A small contrastive image-text model, trained from scratch: text encoder norm layernorm, muon at rate 0.0016.
Rows from block 2 of the text encoder of a small contrastive image-text model, named by matrix and row number. Rows with one number belong to one neuron. Each number is 128 + 32 x the weight over its row's rms, rounded and kept within 0 to 255. All counts start at 0. Numbers have three digits each. After the name is the row's rms in percent of the matrix's.
After each neuron's rows are labels from the 100 texts, of 14848, where the neuron reaches its highest value: "fires on" is the input token at the peak. Only what is clearly more common there than usual is listed. The data: dead-leaves pictures: piles of overlapping shapes.
# fc1: MLP up (text_encoder.blocks.2.mlp.fc1.weight, 768x192), inputs 0-191
# fc2: MLP down (text_encoder.blocks.2.mlp.fc2.weight, 192x768, transposed), outputs 0-191

fc1.269 095:095076078082102110174150092102126114149074100236116141115115151109056073159130143086083110119075021150096157142161093141136106151072129181088141153115090107119133126114188128115130131199131117078136107102191143103145149133131114132145129101152118135137121137144117178114133148114179180116096107184167135106208135133084043112122085156130142090103126133100106150067093155123138118154131150155142131171163113099136146161154113151165120146133166118089161100138142070174122156126111109139116125096167164142158103088099117103111140157158136075162185137128077186113103094158144073176
fc2.269 077:142129194220132158087128188117168079130128116079150154142157102096195191115141184177144140157120176158134120088138134139112115079141166106093170104185164181121085131099132168133116121110165160103122124091095167163121108055075103118116161153081142070073146090095126103116136130132143111136151121087120157115088120071132175141117101082134116090141122117138163103148126053091108142131127119132180117120092165176169082158119111103109131088074071142182145134085136159101155098125198147140108095124124105157095122095153156188185114103128103156201089124132178075117106144097105138093
fires on: "in"

fc1.137 085:172141139083121130100142095112143126110161108136167112135161135076127125137134147126096155182083148122113121129124114150135085095054148072187138116109125120119123127147109155177169140081130146104094191121171151145208144114126173137152185136121142118166132170156153116185108156117145144065146205138135089140165134086188119130107150113178121102050138079095064160078197156126096096142115119080101098160121103123104072098132081125089124213097172125083129043123133181154140126139140098135132120130074099142123132190163125088175116107088175102072188094099144159125142099106093143133
fc2.137 080:122086120188140115128139135096119104155001165106134149149117211164166099105185118106153107100081143156130147149120139092156054167154124199064141143118141102180164118054148141128082117166102122098142113088098178107073145155080122158099114107103093099130138078134113098098112164093153126179127115123128129175116140110087131114162167155118159056187089161117142096193121161091109118135076126105175114161103154135157117119161158083191153160150132119107105059148127165120129171085064095129098146127130114085158126093118157091122143091128070164097128103138144151135120125109123139081
fires on: "pentagon"

fc1.701 099:033127129137077116135093131163130153113111148124132103147160143102130090117181108121100148185166123154111111126102149076143128137130154105076092132115157105113088125167083118143043126163104119120160132097059133194112072105154122158138173146106083135122116107119089090140138158149109128148147129153109140170114072097170159191107087138153123113091178109102080145108139093134127149109132179116133153071163095195063145151130142130161121140190150168141044113111102118161151189057096171071118129128147164102049124144128175121157178154126099145063051112109165078084136149121144138125
fc2.701 102:175124199103178164093156122119191081145174078135178131104112137109131144148110147122144148038072158132196138129130112166149092149062097157157131087129101135137129158066153136135143184166133085143112124113154088105173140133143106091093047159113102116099149103149091154114080148154125129092131174130188116061115186171125097120122165122139099155109096153178122137090111162084145124121150112147091158137110162041138102086103146185103123083049134082168150109213140142113092119161110107131141107106147149166136161095178119151067096121124132126127149110147109164156076142105155127085
fires on: "shapes"

fc1.290 118:141141071139132131127124156084089138114101101132134241089082096140096138122129139077131133106061154138082132146122167158176173123144158099123090114143130121088117137099127165137151114130108141142062112123091182123117171159132194061139151157094112098080103134112180182123072108077077149096199143111080094157116108158176102150115179137115106169071156144182139151146208102171149125108123114132109107136129143146111170164126159111150129169184161113084130106115079176148150139163160100047139102170141170153152111097148144123109200144147111129099115126146109143194103089098123064099
fc2.290 122:129125098138142108144100126134200142116162170155151084115173143067148081120169120111050128068145044098186124099080127132157095156130111184120104187086133157131152148151124107183160087103143145212085136142133179137137155100116115129113140107132115068154122140158115147166152126156175103103093159063166153137123143153058147083135103130115096089154095062083153074111164121120080143108115135135182181189068181086128089108155131093164103134136130137156165183136070111080084108165096133098122126121091120118101155140146125138130115172077150120196126119164100167114154122160164128099
fires on: "shapes"

fc1.623 126:081091087138117159177084065139161073136150181142101089114218109137103125196127148145116121062114102126165164086129125114180141157148105128128171120091131157114091114090126151119138142106115105148161117092090150112146082090126119152120072130151110139071114153150141140156159172141153163134149146142137166103149159202057160103120147171137098115144112140096114165109118133199111109149129113100104060180084156152139173176156077179159150125154161108112148097170168114165078163221145075147139130149088132131139133174141165188117208157127092130194102132103140094105105148085151105135
fc2.623 136:135177142126065161111129114126125108132074072121136072123127108166157108166198100150086076161116079089134150142159116121110169168140124122135081135137163180167081114156137167128155128113113146086134126092140211096111112125153085124111131059108174090170176155180136126090085132108047091093131173113100162129132154093110126102169137135149074095167086091115144117102098154073165076079108133126201107100152140098111141134104150080163149079144112085153132111162096135115137084096102125077152064138170183180180126121109148117114147101179113113111129130160161148148126148126215196125
fires on: "shapes"

fc1.133 117:117114131154128150084189094137138086122181141085130128108104154180153139110158103068084099175145219161161151170134116119087156129176221060144146079096134136182094163132108119164106143184137127143150151154152143096104174110100081109124141137126112196094122175122156134148116158093143180155136192154153128098148130098110133082120139125137163118175121149097113112103097091173094109177085092102144156147128109137189132138109088130110140157042102146156112136117091133095128147133119079122119177154121055112106163196189129098154110116098145172179100109085164115093138132169201096102
fc2.133 099:115098113105155071160149161199110148173084107110141100133123148099112111141129138182174141076145089110083146097108199103111054105091058179075103201157112120106161109148168111143146158090115102101112113151053139136101125142095178153112120105102117084185106139141138086137145120101123111154082114187128087159142095105107076160094131151116128111149126107129138174138116148068149115151156165122123141143143131100086098176137140142202179093192166117140138081129128126166143103166155165114149104137156204094150081095095103203151118100214113091122115167123165126152101120110073173145
fires on: "square"

fc1.739 118:107127128096117137162153241101133130170158137128141138066148127085118139112129115178104165157104107150087134117107138158076133112164103126124153069128119123123162126141171120146117145126160060131137161105155144096110125116134151102096179113091086130149109173093107122108126168105160124116085087128119094144097133153067116147090072113141145164086102088072106161107111098093131153067084155099208166144163088170155142136114111108158147108136128135103206027146110145111120186103111146146177117086146232107124121058168154094190110149130175072175136148135116136105161183134156094152
fc2.739 094:152140121135122114052160041147140120120113109123135166164117124170179125153101124137147103068086104152171130095146087092142182124088198142121136191125143138135123175144071107131134135134097156127133088154098144184178103178123059125178077109146179140105141091191138117139123103183141126151134150141136176114163091104165141076107122063122086161149102120151140100146084115139107048172125134151048073118117168090096145137123148118083086156165110143176063162184090091187116076116127103163104155174109089143135116123123084204134141093100088156116136114155155101111122092138121136135
fires on: "gear"

fc1.463 091:135229107172080120087165107134111077085141112102167104158126120150138174096160139127120106177181172191089084107129103107133083087153176117112125052165136088110099158138136162114117174077113084106113112093153141155133122072087034101105149124066159129152161128104138135150098141110094165062158114148122116181068110091156097117146202116119121171181115135062194122099152126136077089158110137181141082147124117157138135144148120148141176150038140105125141138142130111072122108136106093120114128117114147100116133192120142138140132079150153107113146163079116184146112118091173150128
fc2.463 096:155166131132145071120144121123159144127085131098143128121074197155196130157130109145101127123091125142132123144136152096172103157112110099025161130090147171094143094146131065132116077144131119205131193188121107145138137167103132136171160085091131112105110149063141107098219090109126099126179116214097120109111191134121099135163069150145146082118088107116120099136148147096111119141092130125081069175109137149084123155212137139145117162146147093115137127100082147100119134149165150162138079132133088132109105164061131082164102082123152134160146109129119173189106111187173173160
fires on: "pentagon"

fc1.551 108:143129106149147169129118113087072120187149096114146095147096078169116147133159152136140127087072070048104152198196112113133132108137132128130134118116087119095131138124126124109183104161075131127148113117165138059143171137149132099137112139125128131095112102179113172132172118068101144126174111209115137085120083158157154136134141168146105111130157090149157114109191175069035147087136140117142090148073145194094163114136134078094110198099122193076161132143105138180098111168127153117140100164149083162121074161078110121097142185159178113145165076096114071141131155134140141149
fc2.551 125:102133133184088040174148109131164224168154189108151174154137099082145118109137191082117123061090110153080150150080155145131091130144086168127144166137133111176116150139120122074101121138141113138159158109069143121163132115164128131101071139145039163148140101131168097066087188123132111151184155069143119134120127134119120141101097124152118116168117126132140118118129182157144175148160169119113119167074094146108172105092147135135075158129147135151134115119122076171128086074134135085107161144146067146132132142171037133097197127107096185086101165166136107131155152101151166143
fires on: "pentagon"

fc1.6 107:139106134054177088083104201122058122095149158161107127114153129154114151067122123166123157093150174105147089178121136162168117076153135088099131131065104099159099095130114099071143054145139111170129123136162120139130109148132173119099126189128105145118131175155101136121122128132165151164172162159148106164195125133139173120163068162147151096153141144049122112092096159116139100153185127108111143121120096152132067160105109129069084156171102139159142062098139129139130138196127133141121191201140166172071093127067151125071162141138136161115115073097108095082130166096090145090
fc2.6 102:094161111178162100163120096122166166101073146077142167142095098089165097110171105115093142170075081143105164125102141148127143111081172149185092054173216110133174105133147178122061127176147178094123177153156110118105122160111104118143126147123133128183148058140154141174131182132060128146139134128139127081108118146125054113094162046131093150115138111170142208128145081105160118149086153146178100142112109099182095107181126167183162084129147094102103160123112098115092141074086112112081146133106153125187111127189158121130133110110153124132160149099100104137128120105148098144
fires on: "colours"; "in"

fc1.394 087:098165211094113095098197139178180147118186074145153147131179081095130151145167188130135142131080181174060138120154162157134145104076164134111124117159089111122145068189149112168115152153135066139133090125116062142113106097081155151145141094083135136150085122156125101152121132089137140092155098117200084098139174129167078112075166193100131139116108097134136142075071128133100099157143145060130165117152135154130124121193089085135141151056111121130143114198135104152167152094164148154118171112096146170125169148111118100149124099127122125135139157086152133170150107063113083101
fc2.394 107:151123114115163136036131065184116076140056085105125168193154235116079081162126151107138100081086096079180111173156126125139120152098128133109172129160154079109175145111118094168137159144092133122153163114100139189115193154097156165132146097140122135121129142095187077103132137086151130193088106120103152113130091108119127154166134100150125124168091158102138154167180146095126110131072089150109023169113060079144133128071159163178053132167107124123099142150107126168135115115140128100187111103148156135147088115093136121104104136096115143107129120117149148106133134144120150108
fires on: "pentagon"; "colours"

fc1.602 093:100139138117080160150126114090083141122059132160120112104156161128129118097129178091075123145092099126172174144150121057165122120126163134154084074144146152144162105057186134175074127154148109120122131151111087144114154124157142106154128069135079098159122106149137106096106201122107032063159101183103148116161118100134071155120099158141162137140117173146130168163123113092138168080157157103123155120127141155139158171142106225106192134138148118075154131088150149137180182171173098114114116128152103127104193110106121131125089140188112101146126155132138168159059149115209114083
fc2.602 086:170148102157164107117152146175160081114171125120154121127111124158111119161100151200121169047195132146088089105133078146091148159154154164103144143149098158105127172199107123117148081135148194073157099171110157120128131158096132097102183209148127123104132070157128099168147121107128172157103138108102057116084077180111155095128124086122090159132165122120167156082152166090170155143148153137128114146152112060094086089148124098110098104175150127162130165186111132159108101100138136159118070136079138138106120119155113122145118157059087121131091083140172166085128121196105104207
fires on: "<end>"

fc1.329 096:095102125110131152120129138133132077140127151076171139092133158085099097086123124041197165106082151123156073106146163123152146096163132087126115113142144190196155208126154183146088143122132114129123089075087146112073183123143118146134109140091115152138085187105145144193098117120103131070200169062125068127155147145109175114093161114171109093142132140143070094166107165102143133102152083144125150143105156178147128147125148079107118145184103147149169157126151188177094154099140105061092139102126129135134174123121122094176096187083147085105183139114138107171142145178120097094
fc2.329 078:190125119155103113165154179164145132109092134180173155162060125169144129173092107118043081145147117151067166129095105125110129072116127157214101154094107068109139081125134071146118114136115158095078165159122157129164129163143086116178167034122135148128177107139097094120077123100164138152100108119175165079111117140133097147161168137086127154113162120106133179113156117179128121118075153152169091105115116095147151081153118165131135106157136114114093073195081061150193113146113138113121156176148127208103069113087129110112126126145132186131113101138066131116149126114137116100
fires on: "square"

fc1.321 085:118201134135100047061122114165220130123139124165126136120181085115107200133083181127180133099083163139124128103063128128077152061106161136138122164064106124166053148089145145135134161080127101109122165154138139091141158089138136089144093101154128125113125164142064189164129136116123150108134107118139117105074149152071120130129156133131102143167144128110106178113125198092153130138141132081076132122169088124092128109173153097091072102134072114143140159129085146097141134097137155170107126139119216170166129128115054155156099148177146129115135076111139104154139146133145086055
fc2.321 082:151077164107167130193152168119071145158073097093146121150106158142133139091128073203128143113102151136197121093140119170145099146166143156094087105140172126123151167101170176103154146126134180088107142093136186139075130122147129141086187138081140121095174075107194081069099106085138076183169083119121070054137109136189108111121147091131169133094133154147129110097139111146106098175105118113103115153037181162128108126108109165115151121099124140081136062144141095157194147162130098127093131168156084130105152088156180110117180099116128096091095148150121080101111120154136137141
fires on: "in"

fc1.341 086:107140126139132119199090146109117173127107122156158106082173093162109159130139101126159088108115124122168163165134172141186124127154122128145105130096146143123125120200119174089080128171170168137102123099114158136093129154077158113118117031113092153138082141139145125148170144103114184168128128137150163100149197108069132120051118133079067103155116147110081126129081125190145125127154152079147085161136145129175164118214062138136133112179084092132131081088130145140160151114108155154148125116119180090154142156063164112059098102154075118199160124128084199150126104093123170106
fc2.341 068:167115127152154156099148113140098086144128108066149121176091156106132118081112152155093170116155130106140136084123080121026145165102158114132179104139069177145146104071161142178147127145105110082170155157085139103156135083160073087103155227112130079077147129126106130130116129133119093102136157168126130135120049107160150131105127118185127187141173083182183140131154155103113112122091096160137177117128136137110105161099183121143132103127125150157161153153181149133123106109203121083148126134161160143107125130177079145182193147124229129105118106137157047114109167135129132160
fires on: "colours"

fc1.242 108:116099118110222145107094065169067142166169058135154147159163143121122129157108126144158137152129123149134122114170124106185145155200160112108141121142126119153134107109179098116125159193120097115149196144150195109114129131122125166122156140070066110126145081109119177147135147124144096100074099143111146115142102104209112145113110142119129091110150153105174128093171131136182093176084206127089109120109099125089108066161161137111171138081135165141090081073165110103136136081097098132172083189172145171145151148113133082191176092131145063098091137156100119173096163111104099129
fc2.242 123:114131203091066160121074142118144157113090172124095120165145134133108134090145159135119030151131143107106077121158094117133154139085071095154151097094143046077134082099111148176140138206135146149145128186133137157077159113130155167122140078159157134144129176126132103096146120127145110177174131109100175151105117063121090155150131199137175068147062113104095167128138114107143102125095077088154158089129069126168097147195152121165193112164097137101161096171108120141072098159126117137136134093099148102102119195101112103120123150142145111177183147077128164108107127159156165114
fires on: "square"; "pentagon"

fc1.309 112:118089101191137144134131169081180090158215123055150093113093117106154110169112114104129129132134111079121136133134181151184174129112090131150215146174143091171163136090116152110166117151174115129098167183131097146114111116036160070167100120103093143119090107126149155082118100068102110138131096084210167106155114118150152159101104155172111155098128132127105112122143171107150139104103125115153113189127135100117120117116085121164107099089200070102120103147101140178115166079082127160148182098152138135169154119162173174130116117126093144146059135111055189128151109130111128093
fc2.309 113:130143107103153141172126110151120120075151088114144140139148128075128126147101120130106095101125140170156150153090118126113139125158112139135131100133068140112129120170188114104077102176128164095181104173098106119107161134117090123165154092150136080141200133129058152063136141129078141144094174127107138117082133142138207165156158206066090123103104116134204107092056122176178103111112143148195079094132121185086106136136128140137184160178136178178180129150133104138100134125098139108156107071101129165085110169168125088154131099093131069081162108169159072078141149107053148122
fires on: "<end>"; "shapes"

fc1.220 096:108115106085122103144106200071147119067131099120166169098109140156119142106118134101126117110071149049161148138173124139170081095166155118047140076119148162114167102155164151073127118157144154142084105114156111124119153132091156184126053114146130130092122130077125140059156159107158122120133100110186153101131149114110121141097132151120143105162111119151096230165120110102125138089161138110197141113140105137183124079113105112082099097093075146189151134102140164141146227102117134237120088092134103101171117143105098100131081122150074158154106115118145158107141158114175093132
fc2.220 092:101100150151125127109132088144146150200087112123145099108129099148131110139098113161156169179149145177090138110114140118048173115121129102139115124141165091112093117083124195168137127159173129062127162156124155151125135117159102070090208133110120141172197105120160120146136101135087114164205132129127094119137124137138149096148124081122136104108164128037145036079098164145107055121101151143094109135096153171093145154174111199125099102140132135101135110087092013117133075148142108114109150172122205158134160068121164149144171120132116094086132147118124142147105159138107187142
fires on: "gear"; "colours"

fc1.151 098:095140164101097105111099073222117119161105080134132117132081076139072089151162193133117191143122104137091027109144085136102144151167169102103076128146165117157141176084121147062113126124120107112121172119116133131100106099116099106081114209147183142106119162118166167139127068159149143164100168122132165153122120130151127131057128126093106179103145147136120125112126144200162127125081126128124080128140133142097129124137093086074091088166125219096189104118148173155184153111131106138156118122133087159141130091155179095169136124091110125162092126096170110159123080157087085166
fc2.151 100:131145113121153117153130186098105185113106123114104147179150145089180152169100090205098139149127145141161109151084125142121117155129086156131163083133116081092168120125121105122092139131145148141122116100110196176203125076169192167166158119097151153113127111160084161111143204149087127129132104163121117083182134114152117155188126143141162095115140140115142144136098069094101115140189146170086153150094180113134107095098128109145147075094134106123051129078090106143174063121162115134108109189082128168085101118152111098086085168115130094087172123134062099072106087205167168107
fires on: "colours"

fc1.304 099:118136073146134133174173136134125127126096077133153070182094135113111118073121160091113104126138166132153128129095115145157114085169181121063149077129168128121108097053199184125100190136136145162142133124174094107144193094119110119149122149128113172141151107173093141181185176094143167155134115100137081138142130092098108183135181107139090070138122149113136174129136128070089116163165134102137147101095096146161132113128172126092150133032113180149113140074093117143132142191154131178103170054178168158128136083155122118056110161162143209174144131137135129154109161126135139172
fc2.304 110:172127128073142110118125129148153186184139073093149105074149095128172111117120087171147147153128122189109147078159131164076181093174144057106152158098148090126118092179145129131177085100135119068094090136167152132114132169133063105124127075107099120178164097146162160058113113205127151189207107130127146140051149149151127084175096170117163142153130064055137123109151123116111144175115113119101101134172085187140128162149148146141101109183103117147150162101137118134099096099133062134115123171139117100108106104128182097180092108097146087100083153140162135112112158135147104144
fires on: "gear"

fc1.423 084:089148056137123089141057157136131094098105091143122139172134119148091107085118153118176145126201162135127107069069107147095143160148071106107154126095119149188134103179165163174131145155119127111113125105127129134140125102063177185136181115170119169156132133117124126057129135109109140153113127084159134147152100132076112090121112155146178129179143100132064126107155165059088164082166078148104181103135131234117101143180146100174147137187104120130151136134118105159146188180092180129103158099158142090123136136185117137110120145140143172115152164153132086030141079112134129114
fc2.423 073:118149174178120135126149121112176190151170109137164138088159169098155084171159122138113142106092115115156185148069134142111112078096159137175132136182106142077148184111120109052137115190108109103136105134124141123133137118188142122194123102111084072126131139063095128190111105151132161136126137185179099120136151169107119149139174103121100163114142091161208116164076101167164095151106166133098126161137176056104169126111154172049105143096129164142139143161105116088109081079179102123111110168092114132151097137106160102137153096079150154150099062101171139207114173152127129105
fires on: "colours"; "ellipse"

fc1.511 087:118138099132090124157114163156128122143122127143098120147150164109080055095161154170142168158082126147213144124108106110133095150202125119186150130094175188206156129151118223095102184124163063111155092122118118056062149133075134127157119131097074108093127124142042084120134154158104145132124098097112145110155160100150153171165151146142141148152110102176114131155126105129134066103189145157166123110148124123107106161168128111153081161104141134131153150094117125107074075068099120126131150131094147071136188111168127102123173128141117102152072127161080089126151169054111113157
fc2.511 071:113169128101139110134127139125113133158128160102139119133086142104135160125133156101088111101140142071107114135115121158074173112110112124127115087115147070070119122149136109127139108107132215056111141175131121190112116086185173124084147165199116180125170115129182144162182107150156162130126186106110086080093094107040161133100140130113161086149080140053170073121142196156137141153086105086095123133152157118119177160119111125115107106151122095144170194157110104134145145165166150147112128146146153122063137133103165152116092105148077158080161127085186192138085058187121159084
fires on: "colours"; "in"

fc1.73 117:120118097095124117159102117152154141135117182148100163122106161103129134067097174195157167171096120109130113131132090179122137091076056138145091144069188107127143116174094113111127134074111183164153131149166177093125087070188170110173110107132144131126120096103140186126087162131110101142074157115127122115099126130121143142164233187139132121106144149126151111099137105123059154123132109155195101147121098169111124139133105146137089158150123090083137107180061142175143084148127150136137100181121154149152151168071154131154185046097173135161168101148055120131176125110072133160
fc2.73 124:149136120138098182154132198106155083131155135092089146114102157122132145138075095159119118078117144157125138091061156128121187133147144214173159136152079102108137177158098156171135136159082125096161105181096065122116120124068065126158065117158158153123132120109127131080120104170161121148151162080112141142141067177104086124101171095110166177109142101104125146166148085155110110094102171110101141077116139108104164123121137078120160150177088121200105075200155101125069119147090130156112153184155074110132097081151169090100094102102123093121088095126142194093119120133179168132
fires on: "<end>"

fc1.186 112:151133073168129095159145155130077119111080153056140195126098163096126093138103186135136108151152105131102077053145051090156169152145158137126101094129163147107138093149137099095107162105126124127131124138113151083121100056206169129042072068127099086130122086103139122139097144052090128140106140085145124139123137099153128119127168124165154141163169203081127156079136174123132171151167178152155085137082149165137100075150115137127097122094104176136132139125137177099183153124152130143129160135151117116170150109061160145146201168152101168182122140121128179099127126095162142165
fc2.186 110:165179190135132105152149142134207143127128138124122084159084140131204127134132030162112179185105184157118132173140188102129120088149087165137169140137075091097154107139074127174144165166169103104153120086122151095087138125150093180130126101139144171099134130134083162179157121169085148152156082139072112100092154102142114132094093190123113139136114148100154184117113149161103089157160167146062128146123153086103128117089108104123091093090107084137141138133068125142083113149142151068177111103130141114113135070162187147148143109077094083090129119178096167131164140105131135050
fires on: "<end>"

fc1.317 113:160150129112166141156108123099136110176143138138193133095067159109082103093111173128134140090163136104172118119130133101165148140146160111195171215227053126164131132151137140113102165108211143099110169120123112120124165140176092130128088159155156120137109153102133141118093170134094108144134135107098127055177114105148107081146125110169065126169166097166108125163118098134071051182164102100141124150056109136151135082104124125114110098071122172113159086120124128090078186091123104106103132140172114155174119158123078086159118175125115147133150194081169144088115125103159078138
fc2.317 111:166151120151121133146096146138180142131111082144097155143094066085116113165132110181125097113148126146113127111129154121104137101185082197087131120112151129159079125155080111172084019112112189096153207145146107115112072149129133136109143104106122099140134070147123072154111050084158106115169115131124061170100100157077132153096122142141154139131208105083136185106196156132155144105089153085127066153171161097116128169093123126120121119192130175123159165154123076167180058167120149140072129095121123126104115107107185161146189144131122119144138085080121126153125118135130159133
fires on: "square"

fc1.695 089:109115128070150120148144198108189105133206085125133112113147159137037138097109192152131134144061126090081120088124131169138128126113165047104144160100105088142125177105124113172094116116127086149109154058143186036120093109083135073158100154134143075133180158096109190150121108113166146166130157077135135113125122089118143113093095166125128130128120160173163142117125167119122141119081142166165096123174128147178134139175129119121078141161084091093170104171141144114073168076143061171113145131128216134146125131109073084121139163146101099134140093134083152116140114114113097111
fc2.695 078:135177112161120113149123114138056142128098105119177134148092075117171116128134104140156177114124163150173095090134166115100105095077135191115119052150165078126159123163145136078075155112124198154109132162186094143144116122147136104103133100120092185183122109149074114163103138119083132131123108164136065131113098149112055129154125067127125169095143077106094142119074178172099114136143094158044120173089142149107099103120138138109117169119146145199113115101127068139135074167134145132132157122115074161095155101165155168126145111079184159089178146122139051197157130073154131146
fires on: "shapes"

fc1.616 106:161127126158113135179108147179159112148172140158155143182194137179163066105136166170112122139159115104080135116120139110113152147229106035143086141179143127174107148133148146132144128167125162125052196065140112172105081116137091165073111126090138149165123109117151108086144131173101065105134101098206098129151102115110111087102079131128132161078151099146138126108123102147127068139104099095152153143119129136143068141121130095160073096109168125134167084157157136128133075151099184117067128134190141114050162133119122116069169156181126128122149184136140131160108122085101129125
fc2.616 110:116092098101134120125185106084147165080121091110148126085169104133117121104180134096118121093168159139087163148097133096178082098101139116093157080144062186126118139148146119000084080095094124111149131163129065131181139112152132137123089182170072115119077152071130157129099168107065147097084143113126158097125138189131150186147127093115112149109175167194179118164143125099132156081120111152110131143142140106135162108073144151138130149161147157164136180158162167135127081157101101122124153181143058133110097094127162116073089208149127148173134111151100106131151106102143106143
fires on: "square"

fc1.441 084:147138144110097087170158167141120183138151133115133161098079093105167149101088090184129100128140074163059130116154135105178060158128096108103188108125094165144155086179133090113157122121152137133170087115142127082205117116129133168174165161094118122139206153109142130099167184132186158193105113137142068158142119114143183109161103150132125118110140125083092134041123159158117097117104109118180169153111037152130136149161109182019119148121165148128154089154131126123125168148131154141171088131111127116094130145071142129087120096135141118101149085197161125107117168091100100116
fc2.441 081:162162084189130130104079093110133102123129108122148105195184166148111113142153137124121156108103177124172120151090126218118182113116197125119101122182179104128094169111179130111109140155111150164100148153106140163086162039101114086109076092138114107076116107125177119103097098152081123112156180150142169144157196176102126142143087097124083094145110155134169161151151115104134142150225111202084110140154156115094147129102126143196080190132055146101100137135103129100040096089170121165124140133140108158144147099147111137151099148089170167115116146096107119161146126134130152116
fires on: "gear"

fc1.226 073:135091099139142114173156148175124204110108119119119100194175133112092107103186149089120114085157150104156141080139093123129197128094102058151117146116171144150144107150154138142102127068125144108110124127132043108138190144175153123163181175183114143168131107101169119156167113210154127115087145142128136135154115074109124195135154145113059091149112161135107148062096154178120099149067104157135130148109175142135088132173129144089140100127157079145129132083142155091092079165178118161144118133078111146114145172080180118184124142188120125141154107069137086114149097056160106102
fc2.226 083:118136170076131059056144117139121091098100095175111118072164082121153122116114151118131180136134091146149149160086133143160130166163108130112149107146063148165175169135153096138109089131137140144161093154136132104147069188119153152129156156123187064157162105113095167135121107142160162165174129076076169104126090207096156105202098134138143156126091108120166069149126112084116213141155161112147137141134161060077147132157105124155142166159157148146141136166115119121129136127121078143144093186122090077130134072142165187053140096073117092122069108166119157110150170173150095137
fires on: "<end>"; "colours"

fc1.633 097:150152146169154141117118130123121158108204124201114177159097110115109166079137171091103115130050116102120109165137157146146188156170175125133117114128189092142139145080122177184067204081105059131088151147140106197165170092167141144102112082101147190131095188157140121136073103100096088184124094069107097098085153119087104128130112104152099167177145106162123169150197115130114071084136165116102103160107128165124108152132127147137093126128117071130166136171117155139115083112115121148162147150098131147119109136077056201144092101118138088153127128117127158075129114150144122093
fc2.633 114:149164070181183196098127156122093120103075090106166150140164139153134109093077114132107080092135131064079136085154115128161140119143069155122120114099065171183182110148140108039103104142069159144111120170101145114129094180073124091145100102188151063167150122075074209126147124100154112125095165184122142149113153147117133130166157099107132092078135173140121077182137094172141126122093153140174174155148138159133148157136146118109192157149142158155153080177068057088130129139170136101144125136131132080153128112151160142081110098154095089112133141139136140149115093111137110162
fires on: "<end>"

fc1.323 088:147108108187143120040082093090099147115111173069122086075138190128098095140110085117150118171089119078070127089127169134100198061110176144136119150164142160145128090108145088126162083127111151147124204116113073126175136089181110135124102093139142102132189165126143114198122144103165159116180104122134186103126102117147153174124135138080099103091114090139156116102144142158151097167173110107137145166102084118132072124109135167133122169042111128180114170126157149093064066127175152118145132165156074203144118076134129137142127111117139150159111120150130130172191103122128105129
fc2.323 087:083118180099117174133167125179109160165119133103200099156090081132134100119184138118099095091110126153115121147118139104139081172144119138123167137144109132053114208099129150150150195159174160129161087115121173100091106152106120205156119177123160163128141097150113135057119103155087133095153138091124122145123134104063056138120133115150124156163109122141124134176120174169072090090080186102083094122183121151129077115140066114105118170129117098141113059124107117150170104123043070159155106099038145104114115182160098129142173115129148094116132159144157125135145186166140126127
fires on: "pentagon"

fc1.668 086:098137099105104130144082100109137168086128163152090179122079143097100120158166133087151090129088136138183144164159140137190121088132159132108164150101110135110161096134172171101135104137130116103128097148140169108086054162166153141164105130068098123074146106137092166085150208129071110072109133113148126163113155172108141199114115094109110131132137113143071146090151083140150141170141211074114156108152127132179102178143144122132215092216114155101128154127078076135164133188135163118178161104046100135121082132161148121079170127135102172115118126104135117152054116117120130122
fc2.668 086:134146158086111077149117085136050074101110094129144096127159119176104107087135141147136094131126165096118126082107098111106101135173099146132067151223145161079171139111173098173117156127128156118103168165154136150201132131131132124119112118135122103134084148127120165139099122174167156164110171144174149115173129039125124139161102095135114122140121107124193109115138205179091188094107105123139108118064078167106175088124137167145121105088113087113149102090059160158159127173121144114164053129184145159146152141118100182141088080105115105102098165198114132141118182088161154093
fires on: "in"

fc1.195 093:138149084126137141109150134121105174154135123105135166175189117110095125119172119135174115162144110132123206122216123145112076125196158116134085115140089175163081112152156116105057175150117074125095141065165125132105080083150129155045103094143112093171105144186128100155148111102056138103084158107184144161145106106127108151172125138122097105119136121105176198113127110146102061105189123161094158124117110152113130144185133152099140154070150169098151129183084105150142122151203141117155119154126129139169124127100103110134165137157031151147172167093132136180078121148107113100
fc2.195 107:162119124160149140136170162091149148173124069115162110092117191194174114142118135155087164104152108170127091091097122187121137150116123153087091114172085143173146077148111128109085094039139161091198115162143138135096134163096107069155143089134100133146175147175160132135142096145104163117173140122086069117091115194186152110130054117100162098129172135129161130131114139072147158117135185129143138101115128074083152112160154108078219125149108124092106118130137122135072109124166178139106127133163094104088143104098152153107118066126088101099080079150178196097083098131121147132
fires on: "<end>"